A small multi-label image tagger, trained from scratch.
Model: 3.69M parameters, arch convnext.
Training: adamw at rate 0.00084, 29000 steps, batches of 256.
Data: trained on reaction-diffusion patterns (Gray-Scott), 95000 training examples, 78.1 epochs.
Rows from block 11 of a small multi-label image tagger, named by matrix and row number. Rows with one number belong to one neuron. Each number is 128 + 32 x the weight over its row's rms, rounded and kept within 0 to 255. All counts start at 0. Numbers have three digits each.
After each neuron's rows are labels from the 100 images, of 14848, where the neuron reaches its highest value: "responds to" is what is common among them; "colour at peak" is the nearest of a few named colours to the mean colour under the peak. Only what is clearly more common there than usual is listed. The data: reaction-diffusion patterns (Gray-Scott). In brackets: how many of the 100.
# fc1: MLP up (model.blocks.11.mlp.fc1.weight, 1024x256), inputs 0-127
# fc2: MLP down (model.blocks.11.mlp.fc2.weight, 256x1024, transposed), outputs 0-127

fc1.324:100126135158117170106079177193089133133117146110143083105175053096112162114139094162070126161157160077153118112116196150109140182163083113115167137154123076169149130090133107115118148099196057166066117129161130169109202192077113164113191123168133155108113183114153121157120149128113117122059174117183112127118167160152105141186142128103145079080106029131113140126156135133117128137121
fc2.324:093125144140116179096098112096226167146102162124121144146131096110141155138097126134109076174103125109084125127140078114145188150112063088145153143172044106152107113105167114102099139111112119101139145131127141161186078116167154059122113144060091183126180084098105139145107122193198118134155161138109134162148109171162201102099099158138081179140127209132098144155113099107128114140116
responds to: dark (68); feed 0.026 kill 0.055 (38)
colour at peak: black (82)

fc1.313:096148121138115141123163165122151158166150109156220167151147138124114169126126139145089181132148093106178110137126079106126167134143134097182132138106178143182086142122153168123172124146116129152092072147120122099138138108121115084172138095110132123154170113174111032119100137102103091104133149150160028167146116158135159192124103101073172141106140135147111122138065084107048085144093
fc2.313:121068161152132108107141146118158060163111183134116184124110150150131157106104185104132152103164120128149148116085093171165127089120165153179105140120150151069095141140127098143131076164102184141152116089101104123068115096071129154120124146130141101110097126206142103137186061094075130126147108094090085152088116154156112138112149093143130110152127085107135191029175119111088058118159
responds to: dark (41)
colour at peak: black (49)

fc1.209:079096137091130128118123140124101153100151148170122144127131126168061146139195118072108077119150158143129093171155180190082066108107141120119174154118122149137132154112074122153163132141146127127117140110108154107135142125178160121122120167089101131104153086105135126057156175162050136140133151102113147091155246096154150114134126118164137094095106104138143151162148150092103090172184
fc2.209:138100135215142086092144137096219112117124129105150200143210105128092151109080083087092139151163135084121124131136066126181163085125127102136145189103107106131085088103172047143136132108123146098157125103171158112103073132126174078127123154057120133111112082143190132130133079184146132121137140158129102137119092181135143130113103170123133129086158152126079152071173135093071074146157
responds to: pastel (39)
colour at peak: grey (47)

fc1.630:124149153097106119181121170131140118116129158113174164088121103073166108097213063139141095142145169140157126129133125139122123139108064142148198138203140106140115113106096134090108127115099035111132181066184116126151179064167108075137137115089090084092131105142136102130078170158116149137113142062163169120140188143231136085173154097145226092093099106129147125120143015110096105170114
fc2.630:052109149084145165105136122172153105038124151125085164148106096126123143119089092136037150154102123107113128111098070124121164146139137077133165148124120138107149087156124140167124149158145142207094106124083092082104085077166158097106143147122121140136128139121147122143167047151099109093098084084121172115116132181164108110122119116203080116159154093104143110083123127124160107159147
responds to: embossed (99); dark (36); feed 0.026 kill 0.059 (27)
colour at peak: black (43)

fc1.246:058135141106082133134118166153118153121059122148149113080091139148124125134109145117102105110131134124124139127107149187073129146087131079122125155126141173109145185107130165103190142129134102125125121128154109102157142153099094147168143116083075080143097155131130142186114108122145176102124136112156152150124077150057131182162129165141160099205132089123171071095123140130055059154140
fc2.246:057147099132128162067145100103154093124122170063147138124101176158134110142136141092158134161120125144193149111165126145138164147100124147168148116158080182161127111116140171110116130094155067100103185201140089119097105135123156130069119051181135112141176139164151111139166101101113155160147129112134170078060144134119161094132130088141102147094145091128178135172067046091218152068151
responds to: feed 0.078 kill 0.061 (26)
colour at peak: black (47)

fc1.356:074139078103161155115126096167148120148065205144176030145126135106118157107125120118126160172152096106109124145091186120210125142130081088159132099157151176152167124111085123117115126104089066090123174140113117157146143109116103139032120081079129140134145162107139138172146097163198105115105141160128160138142161126164156132119133189074152132086135145129124125133123093135076100083116
fc2.356:128121115104145171092169135177177132125155171154102076130151053112120107150137111122133118173111141136116126129126140135121144172207109036106188117120108132110077107133160086140088109146141152050112109127197109111131074131177157107100111140077094127102116091110127143124120135142139182109119138115098109116159201162119186112084121163139091150149124120121117097129105105079141138137152
responds to: embossed (66); dark (35)
colour at peak: black (40)

fc1.527:141065124050135125098089114115087079080139099181097047070145163131073225193110095095097161128130134156070110144163117172121126122177095143096141115137143161095106138121055132130142129138082152137097128082133087129150153145176083125126120071108104157124099171130189125129113125192101118115119121125107118180117135124118170198167135127162134147153095092133150128173145144126137133080120
fc2.527:143116136163141118138115125107205110090127107138148162121151120123161112105114094144139111138106124141146109134130116099125154077169060110100108086116129088177083152118173096127105171129155130109150136131163160148077141165171160073211092102055130097113148124111116128104132160197155103133140142137198076160066101116102159128149083128138135128116104219139114091188113127095100162120101
responds to: pastel (97)
colour at peak: grey (89)

fc1.33:088140137109101131159143138141086203127096129102175151124107114164018125114120083097118129189146084176154149123070116143088092178126085113161100106130137146112168152122191169124106115143131111184113109163147132119147129119109138048121123111080119137151114185089116110111160190191130081135112160127121129168146128106114140110150128065083137169128108081147133132113063138128127159110193
fc2.33:062117078093114138127106124129141170128118122174147117149153060103164158150125107138070108168091078121096164119109092063141120149178118107069151133130125083135143123115105132098075177167131143130125116102163122146174114158117195079148123150054124195141180185128158183162083139202187093091130157168100144156221116141127124142172103142123130147167157168122086093161117162119131133157085
responds to: earthy (44)
colour at peak: brown (77)

fc1.132:161117163117110099175152157159121186156079087102113175138117126088136097147174097170118088198120083127160130145145144127161151118141128069109136030110142195158111137143094127128140140145061160128157120166140114084066179079094125125127167108066131197141125159101119098138088168128129104091157092096162090118173118104117101208083158158067113135173100145052131099184151114135101189118186
fc2.132:102098153143189159086188105144164099147096158111134165129159146109078197087075174117136142127146168097128166119122112178136157115089164116132163138116119163067114042138142099170160060134116140120127112093116136082112095099130189158109137149146127087125100082147122103127198068080108134093135086114141182100121112188165091123101125139174135130125129065081141152067196087115109048158199
responds to: vivid (41)
colour at peak: green (25)

fc1.597:031095122167179162179148172125119158144125195110105145133121106132068134116160128152142139145162086089197120113171125135105158122120134123121146091131168130177098171123096181148129147157095101133171139105149163158179173122140146106121109116151131155128112138096078086117163168122159148125112123143113177072153162071144099105133100162076137145074166115153155123132150098134107204119141
fc2.597:158155102127106123155073129121063144107110105132137145148132141147150133165170138143181085073099083120136151160157185100123115149145104146066104118157120148174115154117110177104105174092139071095078153148157128152206153165111125126179073068135115148157193181130152188108127160153191111152142171191104121117179122075085154105138109130075144146147118190133134085209046132116147207130092
responds to: cool (37)
colour at peak: blue (26)

fc1.231:147112092108051088164127117156143081126143214182138177130061113130149144161184188107118106127155109139124173131156162136176116138093088177095154092136131146056101126089093123089161171115105150096169133049113052100139127110080127072147127120147128079146097139177122093129082172177163083108129182122169110102162165110133210125141125130147134080097188159142096170167114107132098159116154
fc2.231:143138103123131143121108103128089139137105078177166065138134148127113131134154125153187080146121154159143088149124187111112122154166069169093136136121138086146155151081122157088112140110137112103114135158132159125191168151137101131159115102148124182103116160048112119131109200165183114139164155154148161126222200123112110079139089157092146170114111180101117094231087111121123225092069
responds to: vivid (52); feed 0.026 kill 0.055 (27); feed 0.037 kill 0.06 (25)
colour at peak: green (30)

fc1.277:133129129006138201167118155130121140124103117107171159144151146131107131136159113147113115156136175136129118141097129120105070126100051122146150130208145140112056204126131087057121126095143000152137180143152128141150152121105133106088104122106044125127106077135146127123162130146149151121089118108139134067129144096161127148143140105145255116167074108112135104114113036067140147109107
fc2.277:084111140088115225101131131142129104058114148137068134124164109138138141095054123111084123108128138074154132126100135145120202141137168112119147136138090178097150099170112181193144103115138086160137120111069097112103087065152075152122142130145052144142123096167123140119190065127106088085103132140103139050126163169094130098139147103126054100126119108123116102117122105055139136146173
responds to: embossed (100); dark (38)
colour at peak: black (42)

fc1.207:077103127127104097114109154149104134130133119159111093144171109112119125212090107098102183152133136142137102118115078133115155184096133145146117177129145130130058122110158165143158129191124147161194127156060138142152171125126118136118194143076142170090146106140167082144119187115096084118129147093109070105177074120123109171167140144115125108097152074083092078133146134069157094176125
fc2.207:118108127086117206138082138114161142097094095152097101186147083181126091049094137171128112105105166106102132124078130115124178152174133150059096160132087083122155095136148130110124166143112115112112077079111130142086130124091143156171153126105170157083105103064170133122094166144104121070146117130181137136188165136090118087175090183077101178153073159124113100157086133128110134100158
responds to: grey (42)
colour at peak: black (43)

fc1.217:146123119100117146098145105117086153157155128136132143133188128159088091135123223114125153155128102082128085170121106116171124159153139093137127123122165147192105153121106159134166155170114161111151086120144147121085082132124074109117141100119070101116192094125081145110111133132093190061087142110132136096128116134143171132085136028102141137133135067110099135206170145116117082143233
fc2.217:137153097131141136147165120102121095160129179127152144148098108136152134114144153114117189159099094143114153133102068121146108129162162110177120136063165102140101123099159107114145097190092189098132108112144112124126116145127123110087171174112160106112086128159097155170121095154097152184154113073097104169124089103199129175149137090108220123196139075138096181054130183163123108159090
responds to: cool (34); vivid (32)
colour at peak: green (28)

fc1.257:148101145076106095118132115138146187168181103143127153115142104084135164134128110036140176105108192069193094161130087142099182099124124134137201151163119111157138099119125150101190149147156116079126136151218128156093144129128096159175114117152130137127135095112117108165133103123147140070123134059131172102116146148153154081145110061122128128091125192108139192157117093086104138099174
fc2.257:153108143181166145164175167131168119110139091092145200205137098172048130076062152081130131146058170159102175116138143113094178152124098048119170160135131108150142097156131083208182081141078147109140118107140134060143102125166157140099169161069098066145138074125136125110118104148144178151109111101149153145120154137153090162093091147133118094132116127126185080101122149119167137141152
responds to: cool (42)
colour at peak: black (38)

fc1.680:136129169123128089142114124164109100144149137096141090089150113099156145160151088080097176049133184086132112145082133165188111133088129156139113129160080138116165166113126134126138129154111149122134152144102097066166137141128138119110155128125129095154193122155148105199113143164097122122098131111176068124126092169144124146037151101140162094064127160126106147123175133096091110168131
fc2.680:150173143144128115121153072146112148117140121114158143187085085143104096146116109139106210110163136153153130199160211129116124111121143087155077159085161119099123133118139105115163201159140123158070141127135128117071148132135117107194161113156183085106161129113124118091075110131068191176077129108154130115138122041099095129147148175188132109131181129127136110081112139189170153174146
responds to: grey (32); feed 0.03 kill 0.057 (26)
colour at peak: black (40)

fc1.493:100120109103076115116153099138097161111170118151117130108133148172060100151155188180122132127209165164114146159118136191086126040099111132123121109164061131150078092117106150127124127160138145146156202134182119108166126174114093118093132104121135129112067136134102113113115109144115151146115172095129092094147083100069118140134118080128145105133153088121116154180127192156172123108149
fc2.493:098183123116098095139139091159123162101161126122149133115127123149105116153127073134072225118176086115150154184147137092108132104086169082152110138113175116094130130141107109154138168159149119170109187136094075166083143159160121100158105132119191115159150128156106141086114087145096172165055115144110118126116109076103094150162146118189122064157179118163111140075101132163160110211143
responds to: feed 0.046 kill 0.063 (39); pastel (39)
colour at peak: grey (44)

fc1.17:046086085117107111137091095163150117124086078144164121073139127101112144114132147105136150118126125045171140134149148162158082158143096140168130072151105152101115132096084172159147132147112104176135082092169127114096178113126149132143131138121137107173087071065117149156131110148109108136089184157079139114137114150173144160142107165069148135122113103165128123143126109079097087078143
fc2.17:086143105136116191093140110136109085148140211148134136069119169128161131122174107128110120169107097135194156116054101192123132086148174115155183081142145225102114151114113135086130107122168116106161155183106078118098089132142132195060089134134118149162158072206108115173183082079119088126112163131101171045104202185094124081115129059169105159141147052107143160103128071081158128086094
responds to: feed 0.078 kill 0.061 (34)
colour at peak: black (43)

fc1.252:079139101116129157111151122143094106164079102054126085108112108134114128130131134168135169118118172177107099110158105187161125167093105136155085117135117132166118170051159147175194158158130091119141150122102100100129163142157122121130132111094051156164102124152153070104108148124150060084136146093166133093138158142131196158147115096125126133148192072105109150157141153101199131126139
fc2.252:075057153147120173097101168128136084091110108144118177123149129091116167080067176091148087111140123104162149106111074158148175098123147151117145131185112170078119142105119149132136128089141094144188130135104146110166100099101162123140079116099081142127144094132167102158169075116178066073174180180098086083141098170076108122126100142133085152106110146064131164162101077050092117096125
responds to: grey (53)
colour at peak: grey (44)

fc1.310:105072095121084174136132112146073182210123183198118107095193120074128186163138079131100076190128106074114083153156138117170151157152098127126193125149096093195155107140110137136126169179054126051154104159108167134113183088144073130095172106093155119128139127128102121138137110097108097059080121077157127108149155133135166133151134121121123137151148129009093112180092126143124144130185
fc2.310:150129101153156131092166122112170113120122175089116137132145133138101073099115138121125156117146180066137125143131108174138165138157158123134110119092094164120104074177170095186143109121128157098135092135160131089094099128129156185079133167160171077095110105132122125116123074077055162112093086106135143072074146162165137120107184130130115082142139079125158146069154119125134048114189
responds to: feed 0.078 kill 0.061 (40); dark (39); feed 0.062 kill 0.061 (32)
colour at peak: black (52)

fc1.643:072140105145136151157134161194114138144099120099153104168089057152139108112173067105099131114092171032176141110117105118133149134101106097177110118113127140064177165085133179099150126096113069176170156178170092104164112145119130125132183120136114149131092101127145097174065141120127097144158166125123057135137142174186112118164118097092210091127197110136137142107074079126145174133086
fc2.643:094150133152196059066107110076140083179105105141145152154124159117130175096110133122110142114150132147179161148153105119153094056104177189178053146117170066142150104065120121062176160140139165149173110124132121104124172128101144127108172090118156117092147156134157128128115121156143115144140164127175110157097103117155055102143114124156220139100157130135128153107117153142109111089131
responds to: embossed (85); dark (50); feed 0.026 kill 0.055 (28)
colour at peak: black (56)

fc1.589:148117098124143140101153130122092144161163178143143075116176105142147212148126180142095105100096122053096103118130125097150132132155129103109128087144171107075152109133132177137155133166118079107218123124125111101111146139179062088084146138121129128113113144090107073176117146126092148122141183166188148122168205185125212156151137125146101142104150122069125195105143132139086142131134
fc2.589:156133114145116089116082154076139132173150136127150099088118178168129088134143121140150079136193110163114092086171147148098102123099129208122105100142090174140184121098136187083117114123119119018156163178133112093108124152074107138103134100176128134133122101136084138088096172115086174178156133136160153132129136114101196114137167097091139135084076113133165135188151120135143154054144
responds to: feed 0.078 kill 0.061 (65)
colour at peak: black (43)

fc1.222:095130166132143168100055112137125131140135105128130081185161150074134172161119142121131110104129099142135087155157105207134120172180148059137119166208146138169089147158136165124144171196093086112161082072101154112128141061170124141130135132100108149073118105108099144121134125192105068108128127098098091142128107136063157160121134132181104126118059103054139147116129145088033118164159
fc2.222:124163044100115158150135118158110150117141133157170089106143064152173094105146059133075146191129079117142140132078119101162163121196114125093130120116152125151152122124152151094127174136154133115122107155154092120155132181098117144125152110126157132133133164096104172141103226255098101138136143143075140139166129143087157142194109137137154140165170110141074097131096146134146109138076
responds to: grey (91)
colour at peak: grey (61)

fc1.48:115102089087094143113107137112155091120085098100109161120144061102125122153188105153148132188137130157134126148107139166079128091091104131123194195166144109135116134102102112060160165105125119173150139166179127174155183114154144140136135089139108094040138078160139159149148161109154138136129131150158171102153185183170136129191169133189150008149201174148143122113134052102118187114077
fc2.48:140098143158100139183144141125137097117107044110059115172102172103117101146110150158133044131119201160145096091135140096116133158067114133118155116149108123178201126167154176125192126115129113139165125140056160130181153145123093114100179151115093159152129165111109097093065129126125137175133117145207182151150113127137108165166093126094103114093097131111170117162136115157131159080100
responds to: embossed (95); feed 0.026 kill 0.059 (51); palette: dark (37); feed 0.03 kill 0.062 (33)
colour at peak: black (46)

fc1.525:140152137128080154133102188163104091149115123142159082084141062110147092116117140126106140140165108109150165142082132170106106176084108121093099107134190099111094146100127123088162140128161101128128155117156117124174136112104109148127134149083113127127114161197105101151123081157157083087104152180192077127151157168192135215117160107106160105090172121134107104148147124127146131167099
fc2.525:110086105154156112111157157102153087230100153172122154139089151132126139098092154135133072176102158166133116106096074171125154097100074153163144169167102139141134148087110102099139123093091152068165092116138136084128128117125161118064134142096090100063105066123132055132151115119125148112188154105145151135111143194115162091117095140134115184078085138108152151153171112090077105074135
responds to: dark (58)
colour at peak: black (64)

fc1.91:089155165085122125153083136151062138110038089146173066163062118070133083122160160073077120124148131138127133106103120133092117081067084174113127099134126143139140136138101155150111151118103100138150180134161133069089155128176075119191143130126127144088105136120150130183148119120141172121102085139137068108126109116149142106070157161125134123187166127098109134105148123024167072112124
fc2.91:139178095133086134148158145110130166151134142089093068090111148150114088149177075188114106122134127122150101151125159142101077105112102137157133117121114145149151133168117196113141143131129127141161110160120108147119160195131068158100181138169157129187039141140076121096080158119096138206069116146169141141089137068141158152144148090137118101133133107169104120106165169151152121091124
responds to: feed 0.062 kill 0.061 (50)
colour at peak: black (42)

fc1.230:132099147078111168173154158106136123154134171155172087142066112165091112124165118144126129115223190122067147143050064119122117113127083079121118133130182142102081177134132104080170097124106105151157188156099107158123160053062099034158166090100087086129126133161187145158162125193142140150076130179104130077142157150087116161185137161138146104175095136148121085108118144164088075122114
fc2.230:136104191104113097104114163124081070160154123125130167122118140127116144140133164113177139105126157170197105110105165178153131071096143171150086102121141182135108156136116156119137158102132079115110107142088183107078155102098090130102119030186122097072161157121138060136188093067074135112185112099145118094080158121100105094075116100167135138082097096122151148154121109123136143088122
responds to: earthy (70)
colour at peak: brown (66)

fc1.578:099125147153092114146122167187153150172154100105148158092149022050125174149184090103127175164130109172175149146160109142164119104167146127113252128182109129166112158086119185141164206120149114130075106072193154086094147134114127129173114126148097126097117105112112123172107161104168134122153112098100146112135160123187155113050190134102150130109169111155152108112164069115122108160154
fc2.578:158150099143162127152096142160078135121127119178142151109150145137185091103178102184147074142166071081174138148080150141150110078216121183101073073132144155090125149150159131126096119142196122124137070144162106142178146167114141228151073146118129157138137158129168138155173128121186068119124123191124138093129148134077142100130155114113152136115128160122099110172063121074116152096081
responds to: cool (56)
colour at peak: black (40)

fc1.215:129082139095157113103128151133104155093076139110162119082107144143094125153151149115161123110159111139195147138134144164131124120138112103180117109117193162072176137113169117087140148164088120171080121167099125148135205104127124111179112136071084198139178098141113189150101104078168065130108153152139143179136148132144144128131158149064175077125088152106140114089095129076160150092120
fc2.215:121116167140118121100064121145134134137120136077124118171182102126132076152159099197123154104176112128138135132195173115126106176148127111096097111113087074113093094109161116123074218153139090109082154119165157153099123154120098104209140123128165163101143149133142179109050111117154157138098141155173196141141125069105131088114160109137132133132201136159052163105096132162130086118162
responds to: pastel (35); feed 0.03 kill 0.057 (27)
colour at peak: grey (49)

fc1.41:131088156120099138155112165158151105153143108129176081164108130134117100166174155037096132126117118145153136173143119102082122135109092159117139064121168112130149142125136129122108159128108133144170172177191150093151120146152082114151147099129095157078219094087088123137140052187134085092084143113131119102147108129135098091047116125150160159188176164082115191163129099104083076151186
fc2.41:160168090144127140166120103110174167123137105102110085163129115189130064130123081202113140102152107113092099134167158091080134174126132117102109113108112139127174069157135132178125137139133124127130143161156088115137145159166133145142146119090185139192110121145122166099033164178103168128011084148171196140134138074130150114162169127131097061121142131140132093116176156155173098200158
responds to: feed 0.078 kill 0.061 (42)
colour at peak: black (38)

fc1.546:118169072191119167114064124160095068141149132093183106171099099103133109131146124076145188115135097157147117143081093120122157179135105136168147180141116147183153132112176115140146134148164093191089109151162130123056180097167113108181168108107150160105106186148150136058152109119111152102082180082108134099141152140182128109116144053094128090077209183130083151115102116140149149110124
fc2.546:108108173097078188099171110186122082109161090164127160088171166141122177115074155125147115140178155143157116126071141139147145083129158170118106049134160122099098116147093118184152085093129114165172101131065122123078120094130102149194085073133113074107094124128182115102224111105089091088137167179087059097137122090080120117141120123123120115116092201064086156155102100108058086140155
responds to: feed 0.046 kill 0.063 (36)
colour at peak: black (41)

fc1.561:110110143141102115137099114125087136124097126117148108127115099105127106099132181157107112158195137162153115119106124101136095140116114117167148129115139176135092116135110130142137109102132107176133154082144068072144162115155124092060152095096077119188096136080117088134189187128174080136123164115122123177153063142146128132141152128092132099189120161118143182111177084108177111122128
fc2.561:156114162103095147161076168120132169107120072167097079156114100122131109109098117179130081161083145114053106109131125079113149169139054115062105176128102065152145149131144158131110173123094104100121111074141164170141163149125107104192161146087075215111155152075160144091064171187171098103143143141193097169190132094113167137185097148087108164118121199122096077190136146127106169115127
responds to: embossed (91); stretched (75); warm (37)
colour at peak: brown (72)

fc1.663:120115108123106142155110122121072148165153084139175138146169140137152174130119113061117143137112157140115105131102139178167152151156102103172181123166120174165065135136090101117142134115082100125173131141096103131094131128117117138105206153095156152109173109071086091166088140141127094137092141100145064170143186157164108147177109110107160117185128038099103099090144118070121121171121
fc2.663:172127154167121096136093146065182113122065129132110140191067142074140154134124137083128081151110143106076127129176138091138123156101112108131138162113125081195107184118159099125116114109092110135135160054127184170183113115119121028107117175048091190129170160128118159136098161188188105126144163116175063166109104129174148181149080132064137114194160155164166134108131152171121135119104
responds to: dark (43)
colour at peak: black (48)

fc1.556:152118136145147106162057106169147074211110109114154107109167123088159118126124162131147166158116114110142141143056137168101165146126086054147166156135111145123153152115157102119123134139052099100157100130125119082098242082137092074176222137110142167126160149104109124171113130090064155113102144152085148157150167075104103141136122116099165120111119129128072155087126129110082152083132
fc2.556:148152132107133096121130112158135143102113093104096098129119164176090151133137159124142156105117146156090097156150149138093106094047101111126092138116156085123126158154049141178162118074095132183119145090110139145085188121163090118184092139139147126137079134123108089042120169088109139103091148086147085138082145089121072089147165177155108086130112184117168090073171089158132151140205
responds to: dark (39); grey (33)
colour at peak: black (48)

fc1.725:043077126136134115166119099143131093146175129140118140122098114125119095106151160171109127116178139164156079112090130197155162156044106131119083177222154084172131129067157119140137139121141084155185164165141141105135124068153095123119155085105136184109152166144151123147114097187116167107098168156117113135145067137157131175140120165151154111102161147100149115165174142084123148150105
fc2.725:142100141108063081162071136089126176143109080131125110148161146119106068142139064198131114155127141147082103043146157063123123185126121118089099076148166071170143127122133150113097153112134108094157135098123127179126165153120103079165166142123149162166135157107105164103096139176154152175117142165128120149152142099116137155132105112109131124144137164159094094150099184165118138182114
responds to: vivid (38); cool (35)
colour at peak: blue (30)

fc1.588:093140121146171106195144117179089148123114100142248138115098072149149128106124140097085070152117151109168169095126106113148127137080121128138097114125112087084146146139150118058136136104127000158149141096197099087108129104155133068127162116142094166150180102110172083222150181137122138128154152158121140141142144151140097087101130135089226130101215126154144143117102078104162137157093
fc2.588:090111132153130058094102141128120097133133068152117168120129149145074142094126081170080126095163167181148133119118138110121111091074162137181090135130166075158177106102107131094219155119120155166181119153084141095102177152105110102145189139164162102122159111130132086115126118143121127165137117133157139145126126085158055132111081166176171101105138201138130125099160162166093132130141
responds to: embossed (99); dark (51)
colour at peak: black (58)

fc1.664:120150163090085117157070123195077146144139111131120166131086091070120131142164134057129116157130100071177170141116134124125143067143123130109226099160049116141156109108123150121143134171139081120131129130183132122107147116127140085142137103140113057139153089139091119123151103138163138119119114097152164120140151143178117120125126113109169154149158109153136238093105123116113151149145
fc2.664:204158119154096116168078174112104160125105104148099114137158136158089093125156131149165073100102138163058131145146169119052112165104092121097115152160153113185147171143132124104168142097065112066122163146138185128203149139131080138158117111154101132159115154093135143056087167132181161153125154182131114169149152087121171148147118128097128142141101180160133089159106145141112206134113
responds to: cool (47)
colour at peak: green (25)

fc1.96:129123126116135196057120100143117079098147111126103049142155157149068214199123092162112091144150113155108086139153153221086121150154079099131155111160113159117106101137053134150136130131121134129126154112109111130172138120201105180108146110105069123090126141155138161102161117255122116132118121105122098126128127102125157193218136127187095133116069077117137141096120129078114141087156
fc2.96:118127106133145089121124101116182105112133127155168175107141129123207132120123097136115125171120094133184120139132122093151137060177115147104097085113145095164096133111152108126089198127176121125127121149169106158081141159133179069208098094063150103117156136136133149123137162185150088128141147149138090145079074128081151123162105089132143135118118202125115092205111130110112159124097
responds to: pastel (91)
colour at peak: grey (66)

fc1.713:090083122151122113146119119152147080167164117140112155156060095088126131176153112070162086077092153100146203108152126167150149141131129115144130117128154099145147167096117140085143175136109122103160179091138105046179146077117107131083177100143133148119117099183086112182151068162132075080118137070095097143144133158122107080136126135143160103130181066114150117127178126147146159073112
fc2.713:107186091141104092136168115160096169120171102097194152146139147167100132141104063118103153163119142122154152163147193072097126108107144101132110137137177095122143180123107073138155168118100093142131128151151082172117146167124116106181155178128149116156142160159117146084117154166160141150103174176118112116133104099076118174197129113133122095140131183194094066170116146145152199134122
responds to: grey (47)
colour at peak: black (38)

fc1.156:102116119161114114135104171138124132113106166147131124132121113111152120178075164155150121101164141048169096153132097139085162065110135170125190138132131095132149115132126207118091126156082093143117193146182093131094175127126092097145210124124135123114112089153184110129144153164123159129110139123140180167151137254182151121169099122115128111110125117125154132121055119110099149149129
fc2.156:146081160137144173173145127198111122079144111160127140124101118100162121178147170182183135105129130115090106118126138121166148156157138087047123110112123132105064108182134116211082135133179126138090123054138143127129101117144161121214043125105127123140122125118181108106128088117116131095099062138142127128182120126101110119120090109174131103102148165053141113119163116116108105168127
responds to: grey (38)
colour at peak: black (41)